{
  "widths": [320],
  "steps": 19800,
  "batch_size": 96
}
Rows from block 14, named by matrix and row number. Rows with one number belong to one channel. Each number is 128 + 32 x the weight over the matrix's rms, rounded and kept within 0 to 255. All counts start at 0. Numbers have three digits each.
# filt: filter width-3 conv, dilation 16 (model.blocks.14.filt.weight, 320x320x3), inputs 180-215, a 3 kernel for each
# gate: gate width-3 conv, dilation 16 (model.blocks.14.gate.weight, 320x320x3), inputs 180-215, a 3 kernel for each
filt.200:121135191175200122193137129128128102203196118143206115148137195137126128128138106162199113185140126147141128174151102193169132136255127116128130176179127179162094180250129249135120208127127169145135122218236127129126178171139128140126197154129154201128152209146228170132178204101129233125139157098175130145142200125186129126
gate.200:044113130119078102125016116113101128129114061125102130139141114087126124064013127111104104128128128127125128113075079044128051123108095076127151131129128128127127129111082125120119094054074130129123128147139128123132064123107129134128129101050097081099119086099082136117111016001046123119076105034110102114131116128052006094
filt.201:146128133125125115128175024109130080136131041113129035135131138128084128112133074142129115129134038127130063132128137140105147000147000128134121128129130134132130189129128131130125048160078101175000131090146128128128126118154128128128116179088130134129130122140130125130130250049011184000132095130113121069162128123058128104
gate.201:128128060135123092132173108128133128131123103103103113132135120128137136136119131125122171128126128128150115131133099095148046067118000168125184131127117153135165134128128094123125115255007128127128125128128195124149129124054127127126099019145137117117160124158095129064128137056094134109133165127128130125121100145124128092
filt.202:141135145101212110114112124128127128128128118193126128150125127128127128125122128121127125128128126128128128193126120128147123181049132126118131127127122119128116197128125139120128132122077162128144153130128096127122132137128110122127139081140152123130132132124111140127122106129174144128255144185130129117124128127194122125
gate.202:088134121128154104127128109128128128123190114123120118119126123131096157078131139122153126128128127127129128072123127126134118130153178128111129127129124138166121048124125130182109126092127128127134128130147193156127007121134254131166120123160080090120135164131138111138032168115094129113123069131133148128128169125101129119
filt.203:127135128125120129116119119128104138138127127120030120129116152121143109212123119128127111122121129128102128131138109112137100255101255122120139132126122125127123131128076145128129076078088162129224120153065122128126155096113127127128134120128128117127141173161131081129130125140189097166145135128128107116127125124183091144
gate.203:144111114138127128169232136128128128128128128135030185128127129123126128139069127096153126128128126127104122123176123121189109149000131129071145133133127126173119119128127125105107157160154134130127109125124136128128184022152127128124137125172135115131127129136187168171140122123142135091088133127138159131110158126133103129
filt.204:215125140118137039100138117128128128115128122118119126128097076172129127128128125107141128128129122122128128132126088132182126255122124126129128105128126000132128131128066129147149075129106171108190132134153056128129172141128000130144129121093126116053108130123075131127147120110180118135138083127113110125044137124121123119
gate.204:130137126124117097131156127128126127142151148085134128128129147128114124131156144148129129128128128128126127099181141080123125242144176161174150130175131129148139024131138156170192144149158253206148124130105255124162129126128255132155127137163099128139080133136105167135119236158199149100132152186138128109134136132112167126
filt.205:128144129130114129178139130128128128132136130147153126124145131130147079140128160133130135128128128128128130123121133110130130158128237146129105130127129135132162128126129126128136131146124156127130153138126131128132042128154131128132099052168127115139130110131128126108117120133138156125115128063128129126133124176133128141
gate.205:128133127110156154118101146128128128107122139134077103128132142127124114114126104123138184128128139128109128115144201143119125109115128125143126137128164128181251128136124103147201168133150194137223115141124129144198124097105156211234153156138119108124117127124130145130131129128134139131112130126130090131187185215112100118
filt.206:152128135081127056110128101128128128130111132126110123121139120086126110120119129127126136128128129128128129127126141127116072142126120125120116128126134120121132128123138117085121122092084146137132130122132116126125132087125128125128130055132139125136127118132025111129128128175169128154128076162071127034128125131131119129
gate.206:090131135150133127121132127128128128125128126122136135125154125029074122125120138127118132128128128127128129114092129112128121128152197143120128127130132124127129049121077080137141113119128128147152127120126255127201123110135184165181134130130083116130127127058105127137106124134109128140122117134129131107128169133125103133
filt.207:145140121124146129122120123128128128127125111123124115131102152126239120133126128136128125128127128128127128115163124136150126132122113112120098128126092129129102127127119194162134138133128128128113128255147128129128125128119129128074145119124102128108124125113124146137141123127143139134128154076150120128141108099102113115
gate.207:159039128105128119125132126128128128122114120101133135109084130133124122132116132129128137128122128138108127128105128126127100139116118131119142127116129130118130107101065144075127119128130155124130129115121130175128122107133169165190117132051128108100115109129111128120150131097129130124148117129120113117120127131117123129
filt.208:144129130129093160130112103128127128129128116128124121129120103178128150126115131127000129128057128129105129121000158145109118115079130088136128129106125127072128119126129125045123119116096123128122129080130121110128126124123127128125149132158111122137133124144120107096129089118126123081128035126173108129126082125128096131
gate.208:103134134198067095134126116128128120128119134123130135129127101062105122123108134127126141129127127128125123136123125083127105123114110092134088128123130160118127129123123081023118128128124129126117125124139184127127127133127155142125125018126113123131115099134125129088000067114130163131136131104066116143127120135125117128
filt.209:111130055127115128136149129128114128126118133123131128114129249197155093129129134135142133128128113115130097127129128145117163132121101108134129125130190128146127127137130084068108117129133083139114143128123129128128127128119128128128053124122095153000088051149129142101131165107146134089089128045115108085118129138122127117
gate.209:089105138128141127134187139128128128151125099125127139181165117106113200113116096129128130128128128128130128139125134145128125118105114122146118209154127133135137129126108128127110082167126132153136110140127124148128126126116126172129112122000095056128130132017083131132058127150126126179130132110125055125130120128122114103
filt.210:130129104192050133142119133128128128138128132118112127131123120090114127144143127155139161119128128128133128120126124106096160088137138148127169129128128132137147100130124131128131147126127136128127165134061255132131086112127206130130127129128005099122104093121119084125137155116102123126117130126133129113115150150127126133
gate.210:100145124127127124126136140176128128127135131136129122129139129108097086123132127175146128128128127128129128087125111122189162124122154130128131128151127191133124019126126130128064122118126119128125131116084134129128044138126255131143011126146130097115143131113161129133123105112127145128128151147130140117195170136121129122
filt.211:119156147122131130126128130128128128109128161137163139185118128132142132124134237127130120128128148128130132168129127126124184167121210079188127129128143130145124137135129201125154135137130135126125126109128122127126136129170127146124133131125125186131150130126124136140232128133128153133142125118154133223143129120142129171
gate.211:113127110136159197132161129127128128137140130112122120132131136087150118128131129125135124128130128128130125124144091126130125127128088108139127128136127127185111129138122128154124123132117139158107129144123140189138093135097152255138125115114105130096131125126169158130138135066132126128119117137143115120149156127126123121
filt.212:128123143052122123124128202128128128126119129130121145116134197130159078126124133142085135128116128128128129138042126127121135116129134127125134128116128156115128154106127146143131139125151125109171130132128128131128128128134130128128133114044120042106138085178123178092125126136126128158203136126109125121138106129122066131
gate.212:119092103138100212131082124128128128127083136155091120132094103078126117127125130124127134128113128129115128100101129117050128131111133111130121128115128127118136092098123119088131114008085166123150076122102153125211117093134210123133093122134134050121114125123128125187108118169137129152128122125086059099123128126124059128
filt.213:157041129143127140136126138128128132118127218139127127134158163130128126133184121127111127126125128117131123125124138135140153134125127142048129115128129119115113113128127128114129137128129133114131126126096127125127116132129127127128132197144128103130126127123134169144131127189155119140125133129126186125135131126119128128
gate.213:138081133114255118111130100128128128142254111144130128130120127127132128130129127137135135131128129130128129154148149136131126124152128142124130135126128132128128137202128115131130181109100124127137127147056126146128131128124128128128131137159174132159134179131149172129122138184123132127129096130130097105136117129137128119
filt.214:132077128129122126132001126128128128166099120111101131123121128165138123110127128120128128128128127128128125128111121168034132177143178128024126131096127128127139129034126080107128131096125128123145127142126128128128127087128128128128142110142128130129120075134148116114103121130128128121136171135121130150126136130133114121
gate.214:117000127113179148120122141123128129130127178106060086136074154123121129129083130126127152128120129143116128122128087126132127122143117172129239143116130145127128129121129106128128188115131133143134146140142128130189127072108143160186122135089123096115128127089127177154097131157107083142125065122086128127131128128134127057
filt.215:000128208128146143133125124133128125131130152136123119121127127114128128126125129128128129128128128129114139108123128126118122196108133081133129129128145128123137128128130087139146140141134129130135128128211128128128133122143128128128152130141128136140131151136129125135146125137126127167109124122120120143224135142131128139
gate.215:124138023069147117132142225128128128128134112158150167128130133127079101128137126126190139109128128128117127046124104143120136191129132116105140128132138129170173000110127130128091140116158215169141123113115128137136128057095207160159051100130232126000128128131131153164197106108129186128124141131121159130175202162133136127
filt.216:180189176119130132093064110128104128149134128128110078109125128107135128132129131128131129128118128128129128125122134128129134255105111109131129172131147127097134116129140166173146000034106127124125076129103129116125128129167127115127100120145210130150161120144127129123206149141155143128166131182141126132171129128127128127
gate.216:058098111127138130128146166128128128150125127127129159111128056133139124118107133129135141128129128127128119122130129128130092136135130144125145120127127159155182086127125108159070217238165129124135225244128128128137097127119224156144071114138021049129121117128116131086131086130139107164121093129128144105128132128116131130
filt.217:088065126129142132127152116128128125127128136141062162122095135150126128132128163124154130128128128127128128179134209128131084170136157169177123128132130128133140206178135096142120132142120111129115090091134128129127159129131127128130126146105127127141101133144140133109104136130128081116133085136058080103118142129118076182
gate.217:108128125128122136147127128128128128131128124026090084093059128129127091098127125132128129120128123130128128080118088132140117138119130148129127128128128128130132095110100138135125131083118125123140132121125145128129123137109146128157135113128090100098157152160052151126137123126060127103033136128128128121140134125091115106
filt.218:000132205128125132152125120130130124134138151126128121127127128144127128129157131173158129127122128128118148144128128145117131123101120129137126134113128128137128175123127123126163124126111077126124109129159129129128130121176127128144172116059042125129096131130128127121129135104133115114171130130137000255152138128128125129
gate.218:006180162130130111227141120155127128154124100163154117089132134144128093128037121131078128161128119129128121130130113116177132183143025144159182133131100130129128131123068085131131114194255137144146085201168129128126128128045128208188187146124063121124099130149140132139167120172179126125134128120125125088133127130133123095
filt.219:128132130139143119155136137121128128123134132175134149133128117131153139084132128120162130128128128128128128128138124145132122088080130143156128126127128126128128144143130122124136131089127177084183164186255126128127114120127122126128130128096213115128129147118157189123136116127134227165082133084195136189127163126106124106
gate.219:136125113144118126127128110128128128128133109133122141128122143120117090137109103146132128128128128128128128104129099072136016141180128143129117128128128156125127111124128121109112132126130159143125168121176164125127017128000200129128132130095055112129129128128135146128106170049172152126140128130130130145133131130077134086
filt.220:126129109215129162114129109128129128127144175130131135120141134118137133134129128132133133128129131128138131127159196128133140109125118128133183127147138128133136151132195222128125168138191106128103123128128128130129131137126126130129114133193160131129129125126132135125165130111129135113143171128113128130125129161129164141
gate.220:102107125184124213155159132128129131203131128138129141131116126099142111129134129125163160128129128134131126124133102131148128168152148128101127129130130125133134140130127161129134130073130127114106125123129128131146118129134132149167139130141047133123207183192140212129133114113140128109098168129128126131128161190152132122
filt.221:120135133199126139129104169087128128114125144131132176132128123103124128129132140133137141126128131124126128129118138213105099135130171133134129130127129133128155123125129128122128140132159133124184129137062135130128109127127129129130199125136127124148117123125151064130137122187096125167099127128089118127135133135111126183
gate.221:120124123121232106129132147128128128124135159144152149155125133031093111108128128131155177128128127128128128127127121135149142086135140131158142130128127220140134107126132124125114161138128090136151131129116255131148099111128255128194044127167128126127123125123137130132129130124123221204136127127127122142145191180128121124
filt.222:136182142077128128116124167128128128109147148120119146169128130145145122128132133127128123128128128127128132131139140138131157166123182121160107129130129128132155136133129129153166133128124203128255046141128128131126141141133121125128211108176130149141160141195122126231130148149124128155161155130094096131144128125128131148
gate.222:121092133117142129098111160128128132127107165124141164122125124144136134109129210121122139129127128126125128101123139119116055048162123143094144129120134125113220127128131076105143123128162143130126127123154128158255086128106128134233143140128127091128078120143147134155108102139120122121123101090134108128126116126124121129
filt.223:104134110207081134144086128128128128127123133125194134128126114112120126124128124137085130118125128077128126121063133076076123128106130083154128124074128134071141080112138057106088124128128134114127145143128173131128080128131132129128114125133115127128134106137135084090127119150064120138052027076129129118128059128110124128
gate.223:127083105127255171190110133128128128154123121129034136128109132084127127128127122161130120128127128128128128138134126116128127115137130132086137138126127218134178134127126123241096186115137136117104127111121187164135129124123207128129157132128133125127136130106135105127128128115112110133171098110128103144131133114130126133
filt.224:127087142148141135156126141128128128107124129131126136123141126105115131130128136128133062128128129124129128137124095076130130174093147130105140122118129125114129100115078116155112128134142170153178126123130147126128104118130128128128187121135078128128150145120128150201136138127153126136088117130110140134135134097114128140
gate.224:093140129097150175139196193128131128133147128138167156075137118123134151130129123151130128128128128127137128052129122126141131142173138175130145128131128196137127100128116117119134131193143121133183153175180208149130104141139255158142128128125000134129149125125161161212085130135130201145129132115128142131136146172092134126
filt.225:128135129071123120129133136128128128128128128129047114129115112111134128129053121129037137130129142136133128129153152135140177135107136155227185136129130135140152128127128126121138128133195103119133078128120126127128137123133128128128130101146123075128113107090111129129086093106129131140127062095113057117127079138156057130
gate.225:139144142075139097137136102128128128134122096150128107118117074090121102129124129102186129128128129128128127088113121120196129046091110000140119127149128126183142101128081041136081129128126140141128116108102128126127145142084128125124085134086129128130109129039096112125050112127131128128000123127126128084096177130133121124
filt.226:155137184056095115129116112128128128130136131223117119147106103128129141129166128126128130174128128170128128125129098156130114120123128133127212135128087124130095126121095100130113125126125128112116120127130126128128171129127127128131106152128134121108125131138152080128071122127126128114128138128197102122150123104162129128
gate.226:131133129105145214115184175128128128138124130073137118129127133126108120132146132161147161127128129128128129101089158010125124125097163147128131128127134132189178101111136127125154109109153127164189177128168159128151125120133217158160062113152090099138126135131101116178129134186158128179162135136123122122135174135059082130
filt.227:132142155135000120147129141128111128119000116114128122101129123131146149131125125128128116128064127127053136132097125162124128125127126132053128121070124128133128133070089180007124133059132147148193114127134127115128128120129127128130241123086138117119160091110134142208255119131152128150130226157122138119125123096128127125
gate.227:136125128059128136144151149128128128129128127132127141103133128149110129126125130150128142130129128128128135137094128128133119131170150131133123124133147158186192042094123069121107147146157139183128135098128134128159122131127164228185084129124107109099075125125130142109123128124136151129126131117128126138127152136129137140
filt.228:172188213210153148129215132128128128128128207183180155147155161130128119128138211127172255128128131129158132121147142156141131209142168143123163128175192118129128127132135128135255170136083139180205164127210128138128138129121128128128209150200137149135240136217166167144124134216130183195122130146170167222132176255142169135
gate.228:055104114148146148134125149128128128100115130133127131095086126122130083072122129131117154116128128128129128079108137129097064137118157152167150129121130137128163058119149137115124138126128139150195128177121128157126095122094133174188124127153102121144109135116112188129122128148128140127080100109101098114134105171064117128
filt.229:083002124124094084104109103122113127125091125042130050081109096127076121114114124114130126127129128128056128120130148117022105105118090102051061127053137128125141118102130109123057105120118102093097118116086125116125085109128127124127091127078093128131093079091040017042115113111104100110093110106095093128123056128120130145
gate.229:137142121121206135150255128128128128156243144113130102116127125128145112157151128142255115128170128127194127140255128137179126131143124140128137142196134157255126097169060168131213134160131132217126103102095128128128127147131127169127126145125128165129126184113134255131130152127132187144152244117158103169134199128147195132
filt.230:145127145119175128125125127129130128127144120139135202114129109114182082128129127137131137126127127124128122122130104159130135147131134119189119126123120128127124124127118125130128133163163147127228122131177128129128127128105127128127128131119129122128128130144123206113128112138186150215132155048126112128137126188116126112
gate.230:103108128124142106129128123128128128109129125137127127123131124118148087129129142151128143127129128127128129114134125124121126157128139127094132125133136122128255123134128104070145161143130081111128125132166132158184127128140126147198166126175135128127129124217121127034108111134127093098121128133129092135143117198120134127
filt.231:130175138128119114115119107187128128255129127127134130138098184075148132253144128228127130128128128128131128118129128062130171165126130125107129225128126155127099118128126096138115151122127059138074125113120255129127113194160255109126129143159115141132119132124128124119119191137081127129126127120125158124131127128165154135
gate.231:121101128144178127157132144128128128108176100132124135121094128132131123130126130127128126128128128130129128110128122075124135090172140142082157115129124129137128089128128128222132139128132157134156133127123164130128069131119228128134130127128125107124133170132167133180128131128127127140064130112105128128119121130130105128
filt.232:130111139137152103194125144130128128116124128157182134094127121000121000133126135129128123130136128125128134131110131124124128135228129134130179126129133171120196078129131103070112129127084179128152057112128131128128125127130139129129123131128125129126207127206065114045127073121135128128128097131111118105138130126138133140
gate.232:134105103125126132131228126128128128114118137160138213084121109152000147132128132133128130129129129129142127112125127088113121144147133120129128079128127131255126089122130120116118122064150203216137138127128132162128113103129132185132137163134114102133079255090124070144140134123139126131079129106111155130113179129115131176
filt.233:128119148147140115148129120128128128179131119134121131125078122117128146129128124145128125129128128132128127132118122125143156132128138152127139154128128189129128128125123148133103124108057137128130126139103128125047116147127136127094128124149131110117139128133146131136129061126132138207112083127135103197139127132130127123
gate.233:130131129128124146226157142128128128132125128131055166097061107128127117129163133149214107128128128128129128116122058172140131149152150131122152126128127126137122124129000132157111157098128155131150126112130128128136126131123125154131173149078130082076127198139128129131138126123129105182098084042128097136155177129125119121
filt.234:131128128105128101124119140128128128125128130125157100128162128127123146127138129115123122128127128128127130123134159076139106112131135128135136123128129114127159125138163134128128119134127115133128154126138128128195128141131128128128129137128127130173097128130078129255127126163113141128126136133148131113118127127131133132
gate.234:121137138135128125128128129128128227126151121112128126129109223127144129135129137131133127128128132127128162146131127126144053118133122125129088129144129127171129122130080128133120111131155135151130116129169220128222128139139170134145133157001139135097148127088217123128147147115162127128132157117113125166127142120127097139
filt.235:093102116139136139125123131128128128160136126125140133089134031114124110120124126131119129128131128128134128128135121197132159092125136084142114128135127146156130133134105128124231110100093031107092126123121128128129107118147128131129117125125129128125132135140127132106131125136128172118128171070113136149137128132106144128
gate.235:094128055133139129132179109128130128128140123112114094128112131140118125120144129126129109128128128128128128126128116095127060140154082120130132128129128127187157096048110113122129111119129136169102139109160125181143057129095142129170097127109000073001130145078092126093085128113114140045098121062131128125119126107091141118
filt.236:129165129059013127127115123128128128108098128116141120131103127138126138114097129121049128128116128127117128128054147124148027141051135132170123128057127107078130125079138129000165117113129128127138141133132114116143124120127132129129124012149134092142127114128129115046117080152130119129139147131131128135126114102126102131
gate.236:114130130130131148164128141128128128127230123129129129128141127133059128133129148130218157128128128128128128092128126165152103078136156130142153128201125131128165081128089135176153139112128121132128133122167153144255129128133154147198127128141105117125144186138175138130129126145130160115157124123123210125131255185111128127
filt.237:077187072201126136174148132128128127128191130105182101129132133128144128120207118126155126128169128119175126125134126154184131142133129126130141128175128130157127126131130237142239142153124116129128121138121134129127127153121133132128223050204140128129128093186147141135157119142092209124000131023127228128128138129108161119
gate.237:115167122150101160162146126128128128129134130133139136125126131129134099126135128126130124130128128128128129135087128127127036129126133129120164128129129132133129131087123135106138142163166133144190066218165130137138126129111128173142210085128131035127151064162129130145155130132145127141102255063109137117119127123130131123
filt.238:131146131127087117127005117161130139126001129128104143122139124095112119128131124119107150128071170126096128124136166085119121134132123112021126121132130118087135109068125118084136129126170129121125076093112128131128128137119126129128113128138124131116126110132130078118107119097163122121116129163025126130104130134129134129
gate.238:101107154129133094135181131128128128147143132075128127135104071121129139128167128148128130128128128128148130129054097124112128180174139128129127130131129129134122130129103130143099088128116139126127125154149131129128110128139137128173144114075092053115122120062133151134154128129130125134130125150118122147160127124087129128
filt.239:141128161014088047118113102128128128126127125109104118120142121152121155128128123117143134126128128127128128111131118135128134086145128187122162122131128120129125114129146127132155109126122145128080181122253128129123127128133130128128114135134068115141123161111127121142129128112114118124140130145128124128096136144114118117
gate.239:110107148129136147134128122128128128127134135136096130128126126000131130125128117154133107128128128128127130054133098125129114158082110135008255126127128129128126137110114128147129125123138160136182120138165128174189121131140200184200124107107124119129179146133128139127105128110135105126102123100123157137255135120088126137
filt.240:129072150129128128112054128128127129105024104137127143125124128129132130128090151120040126128111128128117128143081129125114132132128132136000103131070127129091127136108128126000128162118135128101129117114115129128128127092128129128128135062126128102131130132122118105154123033136124036140151128137128095132128096127127108121
gate.240:135144106165095136091068129128128128121044126071051120071031129127128132127023128145135150128034133133129128134110179122082123125062145129060131126049133132133157124080128113125112097031127061091153126129132128133129122056123129131152110000128101081125151079127102129136115128165122149131080143126123128120124104147126017128
filt.241:139135194128130110128148146126128129197108130109133099208044153128144130127132130132134122128128128128128128126130151131128128124114128156123126129080141125124170127128128161133126090127122190200130168132117126109128126112198126128128168081122126128127135132197126129127125170128126175087166123131111095128163128128112129130
gate.241:126191134167131164127109117128128128141122129127130130084191000167106172128137112231133141137128129128128114136128137110124116175132144160109130124133108126151129127128118153109115125184120136178145132115114127166130091131069184211137139116128120128136099113021152113161126128133226128222117135118123122131115127120136131130
filt.242:009130046140150127144115125128128128134145128123099119129119125143132132132130127128126132114128128128128126131112104127128125068217144131143134127127126088121128128120117111114096141115128127159148130169137096131135130128123127134128217128130111122073109120097145165150140120129148132117136091098141127151006124120127111112
gate.242:061129113128129154158166157128128128181128178121127127199129169088133128112129124126104129148127126125129128128127125148131129128094112134197120155128152128124114130128127147132127121171155203137133126134128171185132132136129243212178156139130106153130166153123175237157110150153114125128128142147184131134127090116123137129
filt.243:085096125096130087131122119128128150056126127135106128164132081113122117123090124128160136128128128128127122108128129129126091121079123136128141131126128144128128133108123119127124159088124129128128124129109123130130132114111114134128123063141076119121135128124162132138077062128121171127177124130076120104128140152130119109
gate.243:127128124127127177127117136128128128091129139122079113085160128098109111143144155133076139128128128128128127001133166110128124135128129165127151128128128219128134095130135108126128121107124119130149134103121197128128120145113255128128131135130000142125141127117120125129115139130118109149129131118026129126128133130090150136
filt.244:129086139136131139129089129133117128132126126125131128148132131123131128122131121129128123128127128128123128143131148139128141127127121021062077141125128129124131128126128125073129132117128123098098120129128129128129131128142128128126128114128168127162126126119115119128142069132159090126168116199157162130128126117174128155
gate.244:101104120121133135056090125128098128128089107117093109142124127128124131048085111115043108128101128127085128142105129127135135112073054129128111127096128122101127142113124126108159128078096096099129127085100128125128121103099117124126122127075125094125158133125080119130085095124138082122122066177108118107114069097128110111
filt.245:119129118108090086128113147128129128126111127128109184129060017133186128113095043113110128128128140127111127128117130134050126145137144129114128128113128126121137134121156128128111129141130160128127236103149128128128143128129129128128167151137124140129112107129193052134126128118071082113102083141128100125130116139059076095
gate.245:116086096123126140132143127128128128127127124082126080126129137121131125124127115127127131128128128127128127128128146080084129125178142135127087127126128131128181109083129165123125120148132158255125155142116128128134119041099140129137122012129059096127090078115099126117133091128100129103132132104044051115125124132108119144
filt.246:144062126122164121129120137128128128123130147125104101141106120112129125130127125130126155128128130129126128132122138101103132132143132159113181128127136129121150122125137143138165136100132182054110132127124130124110126131135133116126117113128127101132126200125110105127132200136179081189162059154120043166128105160127131135
gate.246:127122124126129125128129176128128128123124130101129156140129137097122116127128132155130124128128126129128128126128111100126098133129130135125142135129127169130170078126119113085107120139139128128177126131154218146218128121106178156246124127114114124120122130130112134170126146130101149153133156128131086153147140140127125118
filt.247:136129133104130134125111124128128128145180140114074114143131086125147137128123126127130135128128128127134128128117175128144127128092128141133109128136094134132129126130154128172138133118064127056118127147143133128056141156125128128108126158116128110139113096117127128122141114174120102152137167133131132163124130129130128131
gate.247:138126134127167128150135124128128192116113139133128010123136139130066120136123145140131130128128128127128128116129110102122080112112107116123133128128128149159157106113000128118093125129132127128124136128130128181244063062130127140189128090122128097063131122082113125119128073155124121123125119126145156120128096110056116134
filt.248:129129105135132095127130127128128128112128123130148127125136122209110124149128131151135127204128128185128127189139123000255129206142129128129118121129127125133126132128121130128129136127143147134126223122104159128127116183128128129128085156128139137107103126140132126118146129126127128126116160123134144136124151128110148123
gate.248:109129142136136114128138128255122128149112135126125135155088136111125090139088124128125122128128128143115128133129121128141092122128123174136147133122127217128127032125129122126112154144112117162185132123127255128127131083126197130135125124124073127130126135132134179127136143145137128135152102128133107161121136122165117127
filt.249:128144129127057128105135127128129128143131128124131120122130224119113115119139096128133127128127128128128128128116121128125125149139131159133133124127128125127127122112122129123142068119120128163183112108101129130128128128124128127128135138131255121222192131178208130123149131127152143129133122128137142153156127128114134117
gate.249:123112134125120128136122167128128130128117108140139201094128132210133128128127127130121132128111128128128128132131127138127134125068095097123130128127125130141134130101128151134114161158198066122131184184170128128131146128126127159145128088128093033000130125122123107103123123121091121146126105132140100153121117130133132132
filt.250:137135177151129141085219137128129128131095151112128081125135123129199128128130143117000098128128128124132158131172130132096129053097186125130103128077150120131148128128113139130137128131128035168135147119126128128128140113180125110128058118134129124125127134091130220122103131135101115088126152114114129106109000119133134154
gate.250:132132128143163181132215128128128128129128128131128128095086113126128130146141141128141126128128128129129130085140133109122108130138151225138148128128127133161230083117126128129133093115175173168182128126154129156169112077111138159236126126136130126129129118102148246162128127129150139128129127127112132128120128149135130143
filt.251:137146097084136108100144104128128128125161124131128096127127128136128087153157141135191128128128128128133109141204117131128119240144157122202127128169126127211124126133128128174099130121117149137164064128000126132125128147088127127127145122134128128128126134126128137091128128129128127126160216121128108099129140138208137128
gate.251:086128131128152067141137130128128128126128109127159086130124128111093122103069000113128084126128128127119129121091112056134041116124108122122177122128128115128133122119128075089116124110127144169163115068171128130128100121076132136131094131075123129102161144128169159137087124077128126112125131136118126079117126118091134000
filt.252:131128130130093125165143186127128128164140190097127099147134154125125124099136139128137150129128128129128126168126124134127106106116133189146140132130136131132153142116129151178209044129128194142227164143154128128129127121087128127132116129096148114121106129128169121144122143185130172132150188131129127133124150135123123128
gate.252:109145121137140170121149123128128128118125125129060129125128127126102123121127132128128140128128128105130127127116114052120116108124125133215130124126127129152117127109121127128120078081111151142150114121127135155137104119128128225128127056128134133128129134179127129129125134123134130160102138120140020129128137145103111112
filt.253:119127130121125111129068118128128130127121129123092130075135121153048002114130128120128125128126129142128128125099122074128111183193203136097063124130128129111135126122120154127124041108093124088119129111110130128129121116128128128129128123066128124128130124152128068118218125121096116107149107099120122135158148136133118141
gate.253:132144130122124131077137129128131128121153102129109131171139142050095125114114118125127148128158128128156140101163126133125130153140181140130137128132129111170127128141128128145131133111134117168123122070128127135199126129123124170176133128144130156125139132126069132109090165108102135107130157127127135094200199217124143115
filt.254:143238128161181221144243205128120141153160199141134208165130127144186148120127145128125216108128128133128140139134235234171166132153178122171146133149128125193141134131179165153242138163129134208132129144151128228143131139128130176128211174255128132207225223159219255220253126255143136161161134158173133140126136166136138126
gate.254:104128127166162130134190129129128128124168126117193132080133122141125093129142129127255127128188087129128128116233000130137126122128077160159134123210126130255122127194032145134059139192167093128093162132136128247126107138100128211128126154067076188000118169126114209131128119075127125129106170061119111114115156126099141056
filt.255:052114108130136140124128138100126128119123129102125130186104141128129128074119128125143148128128128125128119128130105206138128162073151084139129126128146093127130201129117124104143138127073134122119000144113000124128127113127009128126234136131139128105129081141119168101129123126132150129128132128109111125130126157126099128
gate.255:085134160119169128161121128127128128132128128162128129161135124057126134114129141125133181128129128128128129130132132130130095112193128126131183139131128141129142128131130125133132182134126171140123123132199144169166022121131194160199113141127098129137128132125215169127128157147129140118126133135171065127128158151142128121
filt.256:127055150128126115111124130127128129125118148139102205127130129171126126129120190128126096128128131128123130137126132128021119133112148205111185129128142128125137134123126146107129158142136131129197138128170125130132127082140128131130176128110128125123128111130136129182129132035100100158049111086135129154129129133127124140
gate.256:055191124132130048164163127128129128128128122171127125131116119055085092146151119130129118128128127129138128097128096126128124139128102123130130128133126132207165115065116124163127149128131120150123137120129141189131083104128136156155029087085042101068140128126139114118054128108090145108103126122077174081127128124133130120
filt.257:133128131152225125162125136120128128120130094126139121149123116152097120085139136096094136128128128129129128127003120116158143076113099137115106126116130128148147129126124126135151128140126129123103183144126126129128100127125126128131128125131124123124132213123140143148125075128103077126099064162129123129118129136105137120
gate.257:128088123136228128192146125128128128148194159123093108102031123063120117123130126160133136129128128136128126112132112099132131144128102130193165129130128171133136118128127127111114136143124162104118127130121146128144104128127233185147135157157104124127128117149151117124154121128158101129050118124129030135180136139077128097
filt.258:126129092117129140113093128128128128094126131157167123146127058128128125117134125134128126128128121126128120121075117136122063116091124026133134127128073123136132130128128127083125141133104123084128137128146123128127112136119118126127131109120100152121113101109105128127088078142126118130139149086127130074127108103102147087
gate.258:034128127124255128127182098128128128123126119131128133103128127124121128120128125135128130128128127128127126108116099064126101147134137127126127128131115129126134080121098129255134122144128142136131127121132128142142042128112171169147082127086000112112183136129133127088126145104110135129067125140078127127144125126116124093
filt.259:128227143109115185137108136128128128133136115159127151151114129120116132141134130127132131128130128128128128105119118140104130135118130106198135128130126128118123123103128107127127142109127133126143116122131120134120131136096129129112193115191110131116131107114126125119255133172127133149098129128119125128128128129126132123
gate.259:155106128126131140111135126128128128119122121115104082114123054129134124132118127159157129128130128128133128111139122010136071123135113136154136127131120127138124086106102124129128124121114135133211126121139128128158081068057128135183065147129130133123031129125111132128139158167182147203087126128128131103135156125127130074
filt.260:101139122118119128129128137128125128139121135214136217177121186129137128127127147127081116133128132128126128136133132128168131075112084134126111128127132131108129167129145091128089177138148126110003160147160127096122130129128125123125111129133048121125168132122124130130128129112136063021133109099129091122125128133137134136
gate.260:100000124114171141119175129128128128126117134177134163134087099087170123120086130135126152128128128119128128123122125130154073148140149109128207131118129131218157129119128075106126180172128126123173111143121128166158130129127140139153124098124121127137136116131143205220102111128135128128119115121133122039137123129126094133